{
  "model": "audio captioner",
  "tokenizer": "word",
  "encoder_norm": "layernorm",
  "encoder_activation": "relu",
  "encoder_parallel_block": false,
  "fusion": "prefix",
  "decoder_head_dim": 32,
  "decoder_inner_norm": false,
  "decoder_positions": "rope",
  "learning_rate": 0.006,
  "max_grad_norm": 1.0
}
Rows from block 2 of the audio encoder, named by matrix and row number. Rows with one number belong to one neuron. Each number is 128 + 24 x the weight over its row's rms, rounded and kept within 0 to 255. All counts start at 0. Numbers have three digits each. After the name is the row's rms in percent of the matrix's.
# fc1: MLP up (encoder.blocks.2.mlp.fc1.weight, 768x192), inputs 0-191
# fc2: MLP down (encoder.blocks.2.mlp.fc2.weight, 192x768, transposed), outputs 0-191
fc1.424 130:093160180100118153111108128113113110133156117098144119146152126142100098088104097134115158098144125128116154132116092091102122127155126158111134137110117141067115172156087120128157110120121099105134132101128191138140113144122171149179157144140152135142156076134151137140103144111121123135111119133138148174107146104140128159135123107106108116105174130133099099126113154120106114149141153113160133141146121128077119126132154108192158134107137123130105129091123116131102124159156182133100083147115168122112115129159086133122131173154133054181114106153105115136152120106120156123
fc2.424 120:058117132123088125137114112170123115130106136166107128087126132147130126151117143122170128123183090122125152125188158156103101137103110124160116130112136152107167099116127149112171133131093117109093171147126150141081167121173110150150109154101104098132146164136130121098148176128088141149107155165142134112105117118110130123082140134111138095112172140138140124159107128146079124103099172178100109125155118141130088153115092143101117094138121118154121102165152149156150114155099127140143125112094111106161137171138112122107163096123100098129140127151139145127127086138134136095
fc1.425 140:076134113155120083116107164159145183117146112124118103143154142119119158128122138142091097159113106112143148148151116158113105159130155128139159111134123196123133146132139141137092092163100119135125116135176131119142189088110127144166150074116164143128070125155107138132106125157123118113120083129186115133123095106127140154117101145132114112098148118115137147143151136108099172117157124114157092137142106148110160118155096149107072117117197133120154104089102095081099113142123116120137135157160136127099109157102147156117127108114108153125122124126095123148104146136167123118
fc2.425 130:139128105082122150119118127136121110118130120137142126124123132140138170124118168151160165147129097124137126130159126124148093142109089123135088143171130114141099092133118176122130099086152144166131139171154117107129101156158137093136143132111117150091130158129147131089108157134101141110133146085130113128167159128176134107112116091143131118149108131098131113115180177123121146149117084133143145095138065112156137123140108141149139133145093121069134117148123082109155134142128165123124101058108174140198155120087167109161128141119081154127161118101142102135103112138119100115
fc1.426 122:117170177140126104120122136117141113130162140133170129058147135136115127114096094130117108135167083134153139166081132110096097124144140131097135156113120121115096120122133106139123122138161128136149113100150160105149100188168156116128151115142157104123088146099120091120138142136085148082154140154099166133151148119127101169118147153102122128132185191114126165122115084133121170117132113117148151119145129147086146132135125115125138133132142144142088150139118159083119121124167117105132078133073097105131152128094100078106112128146160093147101119160163133129135138089124132130
fc2.426 126:132130118093136104131079155112161165125124110155116128116158105149091154131086178145158141137113122137107190119119087129121133151107109172114078154120135151115097131144118158155134126090152144111082132118140112155155161103128149103138174149081144101081169175128122155150103120124148153144145120151086100118145114114131101130103092097116106114146113109158124117133167116120083110135150109168113121141140148144135140130095139111089152156106117105158128114128138120103129124127145111119077120134116160163173122164149134150157108148063110146131063146149101128116141158149123116126
fc1.427 112:128170182104126172087161124124157109143131136139085153139154161071154089091149116110123138142139109150118154085113102180106110088128121134139110185108132180104155124128158127116176101123139114079123150131108123148144107121095133108133134133149128131137147164153132130112110129107116124124111150115151151136091097151117113143154125112110121136080082116113104090106051097161126095092135125109117109145135114169132161098135138114151134144141112096142146104139105153111099105104123162122154144118157150134161104112185141125102175116095163135150140137148118139151112142129118122156
fc2.427 117:114128098145135157096092118117134141128092082142117134149154109159122117131153150127158125132141114132123156149130135105151101158107102115117162119142130134148124128105125102135106140072164085115132102082080135111102115125154168141140135133104123139116151140068114175148135084099119109182107127129149174133083115112147111137089148109135146107134131132120153139139092142107125146167132160107176141128145115165165115131106153127139172103128165094149147141142126083121159099088079154124141084107107128157161100129080120166136164152175141098096153161135120104125100164121116119139
fc1.428 071:136155131131120159132119132095128109100122128138140152095142099124119111077123133154082128124109140141128105119155151123109176129129119135104148151085137142085143162065132144154164137149140122114116141123163086118155121164099100113126135148132181144136133167083154114119104131153135140143149136185109137132123165159156156140073107111140110120125125136152110145071103126098098126139126112161161135126147105139098105131094118117088138133087100121157158115151122121145115116147138113085117124078164139143194134122129143055175099114129117142168120154128135081149123136173123120107
fc2.428 057:143083094168144111108105132111131144146101139124136111146061113152129108071120126116145128122150117135104181139143094169108120138136136128112140092095053089142151107127154127132177156154125110150104083120154165151112167082123119130139126153112112113132104159133110138114107100122172137104096144147131138122106166143142144143127130123136111156143124136157101168126129101127134127098140159149133148149135140090117125136097103116076129141129130123100121113162155152180137148136113126054187079126089114170106119160154115125123107115130144098143143120138131143148128101177132135154
fc1.429 091:156109121095151119150131101138129107156122133112087113110143147163145137075111130159153112148152116108105156088206151154104140132106099123110113159121082117138146165098119075128105124112120127134146188145118081107147137116113169134168157112098136116099064103124166127124145132114133129181119128097118149139156102123164087115093138154130121115101154124118134166130100075151114108103127127114112147130116124143125150074134163136114148123150131091099130127115170070137123115132135120128119156167131108111161137145126134101157162140149076126126136123145129160161103153164118130120
fc2.429 099:121134144150121088157107152125108158113088133147153149076148149176129129123118183118098149123089142116125142150115159113101116064148124142157131142116119141121161130158121149146108125116150111143134115117151077123131117134106097153138110105125134150143096137147132146159146127138120114142119138174194140140128122142140093135097158101139130140120124124180124116043133125155156106138144113138151114101096158168129092108077097122127092126125102170116080167159128185143121144103094090150131092144118102124145115123132147127115172119079154138092132135146118128112155083130144128111
fc1.430 098:129095147125106165117160151148143151147160128114097101093099166073102166150122170148145099134163106162140118143116112165107125070083130119114154095115113161139081185118161149133118101106156124135111115124142153108142125104133159100135118119126170151098124139089153112164123109173124135108171105175124157123091147140086133123119160165145130117096102100158150107121130136139090080132130135142126129122141134144080114122154175150155147119091140112136134117137166117152122118148110100105136176128104157131131111074139125109136104113171111148099106129133116112089141137140108134096
fc2.430 099:120132088146151127111085150151074144062137083147146107178103136129113117130139104130142145121077111135156095104125149124123114090089100140130100107116101147162123107148137174120173171136137127115116147103136111137138096149124169119138172133133100133137113150127123159120154169138155125104106136102119123109135151110071138111152100150108119180191128123131162092129098111147100129152144104137109107148146128149130160144128131086115162136160115082120151156129120176135114188141127116160123131130156112071142114119158151107078133152140165139134118132102110115126109134135103121099
fc1.431 174:124145109112172122089115099128170168143102165083116137153131139116114160114103121146119135116161127124115096155100114164154121151156145152102165083120140159123107144138101132150149119146154103143140150103140144157095134072167118154094077141108127143117114091118148139164140121142166092094133155125124145116118164193095170107123111132088140105096117126153144148148121150152158145126151110116093141136104111162127107120077122104056121082146111139115136114097140147121145149101115126153155126161119132154113111178133128138129158106122104150178090100129094144117121105128098133135
fc2.431 167:108091130159137082112136133138125113160113138121076124099141084160131147118129124134150100129142088103167113156114143152122110140192107150128093101117160121141156126154109146150095158164111120146168131130145100164110127128157155116132114122140139145122125140134124149127075096149116148091140121126104088150146148144156150145141110143104079143156152120146149097107123123138094115114109110144157112141111158135136133123127175147103148138113148166052140134129127085120124165115099137122157172141121082103161145087092145131149133101099140134113159136112104122115096181126129095049
fc1.432 112:157108100150121147123115092169136157113141104159118123133157147094096095115155133114094161129111141107145115151116132073149146112138123159143166141106083119121105072129150133134104114146101137131132125133170164124103089135115113176112125127160096145093114089141152153118095120127054138106144180151082134161127144116073122121129120174122142138119147112071134164118121140150137170123113097151106121136146128106112123165144110139123135138147126146146142098137129139136151136130100140111133136196142135142160109148140070158126157075083100145149139119122124118104102136142168140102
fc2.432 134:162145096164136155129095070125124146123123127153138116124115111116130133159117133095125033107150092136106120144154112122122140155141087133116149135141146173143121131113142129162160136115107137104156149151095098119152159150101110135092148152092156072090146140156129116147156076096106129086125127146154083135128137101128116107126159164149098107181129151108112124114112131120119143172143101104165150151106089132118108125136154159124135149109124107109092167091149089144108161156149117085140141142105118124126137093161120113146140108152172164133145111084135133130139150131170140118
fc1.433 101:174128113107127145116162151103144102123153098121122094166128117088121157115135114102095153104113117143170160126143112116105131135163129160107112145136121147142136111080154150092107133172152110156180142117101096167111135103119132113100105112144139185107117160142143122101143094160134134123125086112110132126141138092180150093179128112112116106133115106115113124161131123126132154141139111135181130126115141183112180168183137088117108122152145157133099120129107171134109126192105103127137133135103121144096103145072131123129121139076111136168119115123094146131136090095108139109
fc2.433 100:135161121138139152083117142166082130126150146123121099124099129163121153126173125093131150115113153135112119107147102128208105125114133119127116115140121147138153106138139143153144164125163113121097122154146128138133131155102126133141142131093100118101164183108112120104081153119114135148158120108138101090106144153115115127103086115117126143095124143088119117152143156107107096152117139141135148115163137079159151075143125117146117101111103126135123133124152066173144197133152118142126161105105146115134142146078112129132135134087110087115198123089114097159119148173167146128
fc1.434 006:145125171054130141126134089097122161139151106118185113113171159139131098151135163101121125146089153102171139106141131141135174110154125100109115144096122121117155150114144104147124116133156130162095103187106121154150151168118083116126114137100128124131099103120101145135123165127134147140106128102152097154136137137126127168142107121120125178131134181127129164110122124094163138145146114128142130140112127153107104144150144099124139066141143131092106110107079099142116141096125119155106115104138161163118127173132133121133139185102138124099115154153126110115136085079176133090
fc2.434 006:164102136144143103132111115101099171093116123139113132125098133118110164123179130131153160143111124110137127185129119142100115078113137143129161101126151107168165169142134105144137125150086135146126171144112156090167083121081150133087123145097149104183121172105098127097152120121176104136161145135121114113106138142105107143131100144092115114095133142147116146120132137133105103140128104166133139104112109134152124160099068117099130112109125109124116153165141113124146119116158086122174132147102106089184162116161121109120131111165141088150141125133171169138092125126122159109
fc1.435 058:097131148106156116159162096135164143122111100118132134126146131136157110105096146120126128136143126151140113106138119152125159100092150123128111123182146116102131157108110144148128165161119164150114076134165097115146105112121131104140173151162142123132084134103092139079120093106159108097147090139120160093170127096168098152137094142154166146135121123158081097101148113147108128183119129132144114113108123102117114134131122097169143122117148157100124122122136147137151148188113090077102119122173130094115152113118117107177162092119112131119115134115111116168076167165151143131
fc2.435 052:122154118128124122113158157139119129131139150079116057108132105155092131100091189108115180151100105139148140158131125121159116122131126162154102164137147123146144077118116138139155126120135157134126106127139115170097116108120093147132152121139144127157117137090184122135101159152151157125109091165157126109169109125145119114134121102134115153094096123144127135129175124149156090133177151103156122108097139148147158123139093156121103133175128106067084154119131096150128107079146129116147158134120118112110081132115157101117131143145098103111097170128147142062148131115123124131
fc1.436 032:144112112092131115101142120127085180077172113095117173110142147149143138117126160121139130122126157122098121111158121103141095052155113137118143122093165142147155155154116162120107103131119177128120160124150122113164097137120108130121110144131123108106101091126175120101125094123129144144094111189124149130099152125119141093124109162108164082119126157124166109112075140135141095116122126134150221137118128140149131133128147094111171155086137102120133104126111167094105124123169111144138098090160136143106123116135143123120117173126113123108141155146133125119147179126123132129
fc2.436 025:145107128105137134137141142141152166157147090127095137118145151117117140156122111091164135092173121119135174105153156086090165153146140127160119126142121106130084113122115118112123135119047094121144167149094144102114170110117138119122137090122134108114145139143102110133137075124098098144165197120151135105113150142179148101105122143155081105156132132120133147113163131135136133116127107143147122075118116139152148141118152148142144183114099134146107132143138121114105109123112105135169126076117117121107147157152123124118105079130138124146148104158145074173074130128159147094
fc1.437 063:136146144143107176104163117127120154113130145122141106120121135166124120120107133114132096117109111135116168127152102139130067135088105124133116145147106110121109152133120095100120101123092143148135194102142164164104135130138169086161141146131145121180122126131183098130160118135088140146115139156118094144128092149133141158098122103097136158114088087108113123127096187155118151082141166141196147143171135126072160164133141100130113074129117131161129131100122086135080117135105104110127131104125149126136130153177129117124129116127152086139101121119167140127097137131132123157
fc2.437 055:150125160141109106091123139137138111131103147105148102147154136134110166127145126143097126144154140125112122124145169135118107155144183131116086123124163119132152125159110137146138124134114145178110126134159096138150127127139119146158146090127095135148136097142138110110066144150136101078169130106137158102127146089110139121114117120160134120128156116098109119094141084094190114158094126126143129147134085140141138155059112115138120185138110121077133091123129129118151126164136144135100077109089124129160145104142118152116130136106099177165089113143143166080147157119142135061
fc1.438 085:162128103141139116133116123124155128065128098116137123113107124064138116128141114138169089149119155137126123126103126078077122153129153185132136128120123132097149167130110097150159157141154122096164159153114089161155110144094121138139183139141149128104111099090179124134109145118136101122160138161146120112157121092122092136154144115145130133150095108077131087108144095125145192119162146105115104155103142107116147152123167130111172121101151134139118126154143121133135105176085113090073134159118116168139139192113117135118120113106110116120101142121130139158127142139099116141
fc2.438 074:151113121109100138135151124099130153178150184126124114156161104171116143146148152107085128114131108161085141119124146131143146142142115133140112118102110107101114141149121179117130049131119098131097093086137143137114108156135158142141115108136118157131100173158133140116092154133116115138095154159126134222127129162111073123106116115121121122118137121162183106143128125124115123098143123140148123079126133114154153111147097138107063126166146120133136112083094150117142142127141128120166134120084137128105093106113154081149151147105112083148129160131126145120102118141149158135
fc1.439 116:103134108115131112120131102117149121118150135122156114110149108158112087145107170153170130185120146071143120099153132112121152137136136069105157116142120136145102102118111155174130133115113103110115137093157163125147144145141147107095109214110130085128180125169133113159154151111109107178107113136135171111083120158156163077118102123144116134117112100118107123118168135124147193120165138166110119148124151143115122137069127112124151108140126147111086109094125096101126139124147133077141121113136105113113123127113139140108145146171110125102153142179116142120147113140125131110
fc2.439 119:138111139128097120123116123184141113166167104135080122127176090122150069144154113136113112093140136121116162113089144122113118132104168136183183140142101139131071155118105150106099102134158113104147146132114144108100099147146112118155126085123141155164098102091122120142145117120122154112123065153119131103114155089130160151160106139142139127080122120120102116161142099135128074141152146143125171135148117105145134096098152148160118158143115102154148135098137128138127149161035129123130159147160130129121128135164121153117125171130144108121119130151122115110117134125121102159
fc1.440 067:087153081125128076126173134142121142140124112179102110093127153140138149165158150103118140113161122121137132083118116117141103094121091174139121124108072153161092151111123158151135190112101149155136149133118149108145171133134133107103102135111154113096148111095151102138120150151139169142164104102164154138120156120130115082127148135140146119122070143133126104138098140113100108116142101106107124133117117145144110136164066157173098123110101069161112156134118087132150121130123158109158130099143107119143143137124123178145144139115130123118126092111105156189151139110128129119
fc2.440 060:096138107130124155133177139127091113115141120140158111176129146122096126121144094152097110110108123092084159147130120166096126161127112099144094161104106114121150117169126117152155149143138155147140116112128119124146104108129073126110154133128117131163111111162128141118167151145087156074108133153098133111125174135160062148165153112112129115115078087133141124125125145136114131140141165114137148095133128141157157157110123135128132083146124101188134129086091128155181120128116165131134112137147110142152133140074150126129089142072128103167101109128127118106129094131181168128
fc1.441 104:115093143108172130113130110123163164130138122132130124123094143176099142102096072170141127131131118119172146141129116109134106128155144101091160126138103070094136141126133121115097108111113148090148099127129097168138149133129126113158176149124097168162123155108117124126166101131153143110146145130119099116078107146102115133105137142123154124162145124119104073080128129117117178108162151122111120157154083135167135080150181131148165079131156117130103089149113144110117168122110149116137141128165169166143130102110148081128132105135096129114101157122153164127142127098128115161
fc2.441 103:129112103163099125146105084137135128158126131129144136097085125111136138156150127133100097103135143112089125122128117118141101130104127073133157140110062120133158123133153132150137107141150114141122168116148125095088112149143065128155095162170151123099135132049166097106128092143115101167112141096130148128146158105089104124153120146129139136121125158141126142134161088155140085142148100136150140137080148136128101154137141142158147090109123153110132170108111142187147079087140132139137148118164129133129122165126135161159106117148162102129144184157131091129120103146127109107
fc1.442 081:076123122146134140097118178106130098130124163137072136105179175141141139112117157137129128130110132116149102129158143200111155124149158115107135149121157115129096157171133156129111083120111151135166129130131184124149128091104073140106110120117128089108095113106146130106190078118132122095120112121089140120134127134138134148157164126114141100128131112099090101086145142123126099141133193120124122106130134095146170135103111122138150137096136082110086134132152103151149117113159121115102110138156136107095149107120169155114153146133157133100129125133119129122134106113168191127
fc2.442 083:163095136108083117123119094141094132140126116125154094136083130113118121107142096109129139136118130100101151128142095096110161161175135174158125092129128171148153091104186102136137154124138110111140159118147125143128185110139148153122102128132101140136141150139097129141090148128151079138127098140164056124118127150087138118077096077115160165168164125164147128158094128131130164123077165122135152116120138176124174117118136108117137157118097164146136142143111102105132140137118139123107129111101109144138151122156119121130134135146131118138146085137115072112131117183108107141
fc1.443 013:168113132123121166116131127129160127130137108132197164116172136108124152092116109138157105090115162128116136103117132163084138119155153091159142135140117144159041120090064132098119166141107147129150129085152081150166129129123100119125142110151120135090161103112123105105153115116112137141142107110131123160140158171144166140153128110098113151122153116146107122120121123101110103115131144132098182117125094110111153098144121137151118153097096131139152122127138087117117141128149154066093151136125121097156141167141148142145159113101086120167094111147133130153107134130103090135
fc2.443 012:118157134130178133124141142133139131065106107107087109139090152121132127157157171087126116148178129149172139089143131132142107168124141133151104140090130105116089135169158146173117122083127131151103155132082111178125144140152143172085145115092141111123083160122135152106138128091130129142103135150115134115134112180090076088127169138132143086168118143100139149139141090137121129133113138119114132144081149135157097107114150139125153162124112118111112089128104159137137134132131080153127113110124126158130156122152105153126134129150120121129111078133093086129169085139146157139
fc1.444 064:139139084095153138107135125151146108121148120129159119123168126204132094098116110183171128102122129173149115119120141119150111169110103164141147145116058136150101125123134127108138147155105139122100161153136112112101133110109106135090128164116085105112129161176141103155136141110122134128158168140147122119103143133088161151152154128102147128098083131145132124110127113144168135116121089136135094103131087098104153155107169135123131146105140098130087133167164104137135092136081147129099155072112131110141128108121144123172169137133153138133118095150167142130155118122109099087
fc2.444 062:139130124126108124163091089105102135119140160165159115140134154117138162147148158162149093127082106142114103118134136119162149147110115122124091110148112099127156130127108152132093101139155147101117130104088157144128083157106137126129122161144134144106153133165117124098094136137122097147096110112130116173157129114134161133093106068128144149144132151095135109140138128156172100165098126146094065097094122112165133146151161141145089153095147170082089135128134158109099154121183178097163136111101108125107114130110108106145151139142146137102128186106139144110137136104095148146
fc1.445 078:135145166127123109153148085128115112088095139120129145110143158109053125096177129145182142152137125113131123147164125122078135114117074151089136155125122141141124105090142168142127097128105139086173091135160115120144125163105123108143143126151114118131159121109118116087138153126162132091136125115121142098127102112151191131162124143081114113154133125151130080153125122111103117140112140146173127161101115171083138120149178080117143163113148123119140119173151094122123156153155142129117075100127086135161145169110133118142141108131131123146134157099115145128131117112105086124
fc2.445 063:132121136118095125096138116112142125122101169091140123143148122097088143116141145124138117126145115094147136128167116106143123094098149103150123099142122108113132107109139143144174121120131132142101150149145122068143193110170141120117155148142132152138120128075149158123128097122162159153114117147111086097121136088155171104146113092140073157147076163094057161103084136128124145131151126162159175125142126148126139143121185167125133119125143107107136133129131095147158117119133134126183144112071140140143125174147114100082114148136130132125150114122123101130108166090100125116
fc1.446 050:157115117134110146141102100094173128114134104109116132122141162105166166138143107139119163110130141151087079086138133134143128089109111111141142131175117153125165132152115170156157105150168141148121100101121098142116091090122129098115084134123137116136116095132128151128122099062166138132109124133179136134110125082103187104125151143082158120159126138067128122111127149127128158158165107132160128107146136118108123159088115103130119105099142109094170114138130109108115120119132106150138136103151104125080163121178166120154146183119102119156130149125169123118150136162099136136
fc2.446 048:116142101127146110104155156151122103140124149129122112119160090103079156053122133116143103088111159111129159117083099115129120098145130192112152142102108132161114120105138083100170164153130131140165094124119162173147129124137104130105168128139135134146125142102143129102130169110122131153086124092092106160093126163165130140131099088131145107172101119167147119135108093147146127163148109102135131103133175120118136084133147121099177152140126090170137117106114163139146136147121129105142136149153114132133127137103068146156130111178142161122122119102135134128124118091146160132
fc1.447 117:104128109144146088134166093152154162146134130103137145132126119143146188141120076136107126157135143149133172176116156100128133131103105105089118122144117158131139140113110151116153113136091165114147137160094150119133128146126119126102140139134122107087100142130085116074123126162131111132114128127133126154135140137127130116100092159119082157148110132152159111122132114136100112089106053132161130097121178117091138119139141127095143173138166144134150150150129135148189137168141132150141148056126083118084110116095098138154161115113105108140103102129155144094087100112114126159
fc2.447 127:103169140114163118118135157108113158146124139131105121126146098153114122123101126091115142150163125154113130148149106109110148115124146163141125105124172150163127146133119134061117145167147120124123121125096112112083074136120117126154080099138131125135122091108106117170099119120147143133147185128106145096116106120098095135133176093162102089111109137155143127121136158108104086122109142118154133101139149138138165170076155113125109141137114155188134126161103174130071136111155115159161144147137170072121101166119120132112102132165124101135138156134114109097108125113124174162
fc1.448 058:148125156117084150143163130143129129155154148141157139125102107130115126144130136125074125098132116160127162136158134118128088151103139111133122100145103102124142119154091093131132125143089147155094089137146152122141152166167131145154118091089169119142141151121099143154156166115105085140116113130137125100129108081171140084149114088115107132142112098165115150156100102148128137123103106148116111117111154163158097126139124102125134110082213151106116127074154120167131153143153086129138158152104148132094166142090109143128148132125077121123141117067150148165134136141144113129
fc2.448 059:165097088127145101101081140127120157112116115145082106134107141143125158100145160105102151108112099065085180106131155156106132102145097134127145151128113103118106099140144104142160095137139138100126168186134158094112146076111101132106099137137128143133110123120139162137136178138111120148134155105125123146151096136114134166103124077117165092135167056150086120117132121147166111137143108122102119100145110148098161127157119146133131138171117099093088127136109149124132143124141122120150140115172153165126133138162153138119150119138163130100158131124167124125172101123144099151
fc1.449 079:115106150088121171145111119119157113130118135116172078118103133133108126095116139118155135163098157099145131112130127164137165118122100156105139143143155117130147115100114105126128115102129154150103094100139120113131113124106132091102158157091104118180126072178126105147094132095111120101121130131127125117170119148126158162142129168151121176121103123135175144106119108139145142132109050133194128148117157102080130114145132139106132141113137127135128125126135119144100172131141109087154144137168152151169142137149127088051120154149116108139145116109093156170127117115176143124
fc2.449 064:127123141141143140088177117112087114144084122103121185132128135121121114110111101128144141054118062158075131123137110128145101082128155131148130131130162179132129117125097121138110119120147116086161174126135089123148088144123106126145117119190126108142137160168121170150134111139144112165118152097125136161139150131123096075132127103126130134163127100157105115134109180143123108143121124134129131102177115135170108142107116156185171144140120102100105153141152132129165115144145123152113130168137130108129140165128128122126092113106140119104101136149098111115069159125111094119
fc1.450 054:112119135128146138132092114135105151149116120159118140109096141092171154160102146137108172124096123130109156134109099137093106104145114133101116112162123131079144161103116154128110148155156142127152138115133150084144131126078131158118127151121131159148152164184140135126124078137124111120117145131146132112144099135096123149177134130100085132113125136153095119123148096121179163130126112114154101187148129082157150179135127155113113176193115157136114150118139159097136085101098118136115121120071105109121121091130145129111150073119124125101110104143126143097169071118145143126
fc2.450 054:203114155135103143138104144130113127166125144186092126128107128145159103112126132153109127102171125166080142121140133089097125107134126116140083092150099127111109139148115139156154117067120083131133172095147100171169120131119121062165123138096095123150155132151129130121160123128140133116149118109151140203125111097126145141106107109144149138152137129093117141120103119154088134118119165141128173137126143126139156136151130098127085180116121170103119080133138111149115167129102094152124158123095147106122117129137101139153146112103150123131158098106125107100120152088121136126
fc1.451 108:149084075120133129175153087151091171137120104127139152125153169143109131131066131130135151104148103110114090100114128117127139151106085134128133166138141104154116127140107105149122108118113159131137170150127138102142137163156124137133102109129141155123134097174083133188096074082151135119129154088104145138120159102132120119130119158105080118094143117148108144100156129083142127146125109129134135105145088138122140125175140080127137113155164112113130099157130122107147141169159133191129121130105103162156191142129132144129101121112132118134170114156101105149141113105091133122
fc2.451 098:108157160118162152145086134120126121110155143081077167106107169106161140077167178135141133141097130091177125149071132114160110093166164140135146106127099146102104130115158140116094125128107136120134155155135155096126123135122113133145124135152139147137097120158137133083128149126140118162098130149142135147145121165115143132116105134144160131137128115095142097142117103120121129137094122164117128069043140088124114128100134164116132128143112129123134134135109129129094141148131136079111160119081115140107120152138180152122136168128167142095111129112160148151162127141107098073
fc1.452 110:137174125150160147079084132094166143126139141093094107164105147130104149143102163106137096145151105140117112109135080129143160141092145127128130121083144098122133100127125126095156155095079130143141111141167163124144133149076141126179106125152101142114132092121137129116131096142099125136103098131136107170145100159122116104137105126103124098128120145109112127134145109129125142063162091109138136141166122123173114172146179125107174165075133101147133124108132149104117126103136154145165105078141106155112149137160118148166160088136134115122114127112160153151131097133168128130
fc2.452 116:145120109120105107117123183130111135213131097186114132147136134119132151154134077146121135144130165134129124133104198118132115120103130108105140069132149105145143166103104119129181115112145130112121141108130108141131145118113159143153105125128145152133092160134102146158135117105178149094106141161143142117078111117092093165121177138150121159144137135091181127110137106130145118148117145126149141135117115135148136109083074114126119075127149118139172162146098097127119148106094144112137112080138155121164119104121120111141072113147111112136143113126129091093106141131101155140
fc1.453 100:137146145108129146120100097134173152131082183158083133106168142163163124131095140143114153102124136115149115102152112152082119120189129129140112120155162129106178145119127170102133152146132123115125168153155109174137174147107128164144097136144147105137125101169122122145152104110134139087101111126153126137115168108148144140119103109118124129123136158148080094116160093087157106134115133118114102134154102131119141152137164125093109109163117114117098157119123141155139124089149114127079125085118096145117117110138134105124146082128123151075077064118121133139153112104102150143
fc2.453 113:136140164134107140121085137117126173153101170113114106125114121075143048141133123105177093101162179127122153168119091098097105121126092166151156114137107134153081123096112145137159128121129111119156135142142108128139128130136130123123117090102146113109150111127152101142141136092159166128166143145134127151146120095114113165142131142130167117136132111114080136135139098147108106099167158138109132106136140136121153110138127111145106162140146190116172120120139074137115132139117080120109207123097133130124117102129127122135144095143106107181122100079150130133168110126150136138
fc1.454 077:115113151119120119104138098112122122127106147128126107122107151145178156097125151133106166111110084141138135097090103145090117112129133121147119163171101175125107182147107107086127082173074094102108129090093125132144072130156129110122133130131143115188093141145144134118123133140136140145154108117089138116117125176119136141139088127132158143107120133133108139116140116108140165112163158111142096139130170155121115168163158144107153124150145101128140110119158159125142100122096122114161075145124133104091127127142128147060132108098129167169136104174098153157167135145152147123
fc2.454 078:138129124171115091141129123139166130087100135132129177173100107154139145121144157122121111109170113095110116170152174137173128154108124127137111124131076113166097142128132126128113121110127121119150137117180137141085167128139158159071140149109139079132125106088163096145140092102135098134121160190182108113137150102099130108170149136158118141180117107081123145130162113116093104137121106149141167110130106148141113133104124126149125154125145168130132138127101123124086127156149116149138090104162113130126123152101100117145126077115125097099117171107133093119135111123124118172
fc1.455 114:116120149127120133147104138147097130109133134126159174113136098097140116132135139123130108117160118148113095135102119132132120138136105168125127151163138119122173124115163138135156145094118134128106141108159131112100131154078104129157091120178108160092129144131132118116114103128148153131121136122118172132097115193126122157131146136148113126121149099104126124090118141122161104135098123145109136166184134104108101086104102151096118087150136131137100109080198125134121102140138120122186143172163100090090163142152197122147093139103171100131144105064148113115085131120132118152
fc2.455 102:087117113116108162089107121161112119105176118176092131159140165151145117092158116087139147122094118159183085140135142101131157107158132116134118108131117134126125082172099131156124143122125144145159125116104141138142088104110102144141132148105115124126127076127156142123093131126121128104153125095066135140161153148134139118159140112157165161093104120102178117106144125081130163116088115106155105112069095101116118139147131102136136127132131138101105147136116125153144166109156129127088084166120118160148133112148163138122155130158085157137117153170142139083133142135120173122
fc1.456 086:121147125125122110100166138127149118130153125113114125130131080120141150127117118139165123184140149144146121097143099137152147137113129122121145055087129138144122119161121119132125114087157154118142154140132142165111136128139117116126154099150139104101081136173132117110114124120126128134172159142097107117129167092132105114132137189147140090082153130080144142150111075115094083141139127134135127131158137163140099175126119167091156098116134128091156155161125112107091132134144120098126117102141132127120121090132132164086122140153101126174166151131126074129154098131167044121
fc2.456 072:093151116114110093087132154138075144146132093141126126125100144106127102132148127121124159084075118127171147125125156110100182103151128123114165159160124132127136135142114134151146160114108145155113126158106118107152123106115144126145130120121132091107131131110149115079119126106130145148147151152108145153125129067153114106136120145118127148179108141156130108134163122115092162145122140105144155112121137072165134119134119134128140101076084123104133087090129131129096109133083185183152166141142159087146121156133120074133103140099119153135126199153118147114142098148156153100
fc1.457 166:108074103152169165142146138140108143139148141153108125123143089154123093129155171087144111082115127097153103108109115150140133089165091116151204133103170124129123174139149167154142114163102148108117124141153131153163158110117099134125117128125157108054143083171136098142141132086154145121096107145133115087147141179121133114134137110121095136116142170112142146125114105128166094083138147110147086115082116101128087119118137165109150123122098143106159143108141105117122099116127124136125130151126175120098137125182132130131131133130120118153113106163132128102132118121091147131
fc2.457 168:146127080101121150131143126143120156129127135130151076138186122151147084098142110096145117107110128130155109112114117145126107153124105088154110139081111118141150094139153091131115107087115126098139161142143111125125154117127109108117151117105138122116148140109140167158128097120116087181151168089097144102123140142122115141165148084163131123140141140085146141181139156112165097154120160127077167145093109103108195109117110112136116075102144160122150143151128103135148108111104168130103130165139089168147102090130161125129134164127130104117176135149138129103109150111136164144
fc1.458 096:128094159122155090155149083110104145070164123089072141139136164141122155117102149148156124141149136123135135086102142135151143137140166134155142137127115163153133119144132128109137098147175075102180157101134129146108185117102143111132128142136097127089108121151119110119095122147146129154134161166175106123142124121103130069112124156117117119158132104089130213116125139119096127140107118148124113133130098121085137127116145128137109095096141136125173125141119134118138069140132114122160097186115125103130110145092145108111097113130106149134115154121157166132156110137158095129
fc2.458 090:084156115129144131104191151136138115126109114156162126130115106114117126133138114113146136145116160127152134122060157107136119135142163130159148130150069188110131159176115141163099102100120136140157134124152102125130129148133109131170102119105227132105111138107099143086170131111119115154119106084175107124117117143107151132139107120127122089113111113149136082135109183105140123129137132119124140107133126121138119098109184117104142142125118151143073122146131113121184133098120114120116156107140132120113134148109094149189111162106134098133117138126088113112160099119110161134
fc1.459 107:104164104117135147130117142171127134143133144169154138091102154071123161151154138135127144117123160138113101134154122134109073123089098125100156103119125124200136119160117129122106134115116113125121166137126088124161165185171151109133087119122118156105072115183102118130113078122082115123111110114100147156096068159154109138120137135139158127134101146128112115102120076149161122092150140101153136123129146095133116159118098135109160132148146106138102141144152119154163146109137118137103159157088124128149084109100128145152136113089143126117146134097142165141117123103164149148
fc2.459 109:141094108161124177152130152121095145132143135130129104128183119112167117127101143117160107160149084095086144175075150123102139114120154145159077143118121121125093125142154133126170084123135121124135089136147143184130064127099148119138128156136119122129194156150176117097141138121137122164108118178160123153166156104117139088105129146168117141137100117146104121119137136115076107187102151122122116153160126133127133136119108128104114164149109078097151104107152167112125128116129098120145118123112099139118116147142134141123105095101129129148098157112102093102139122090127123133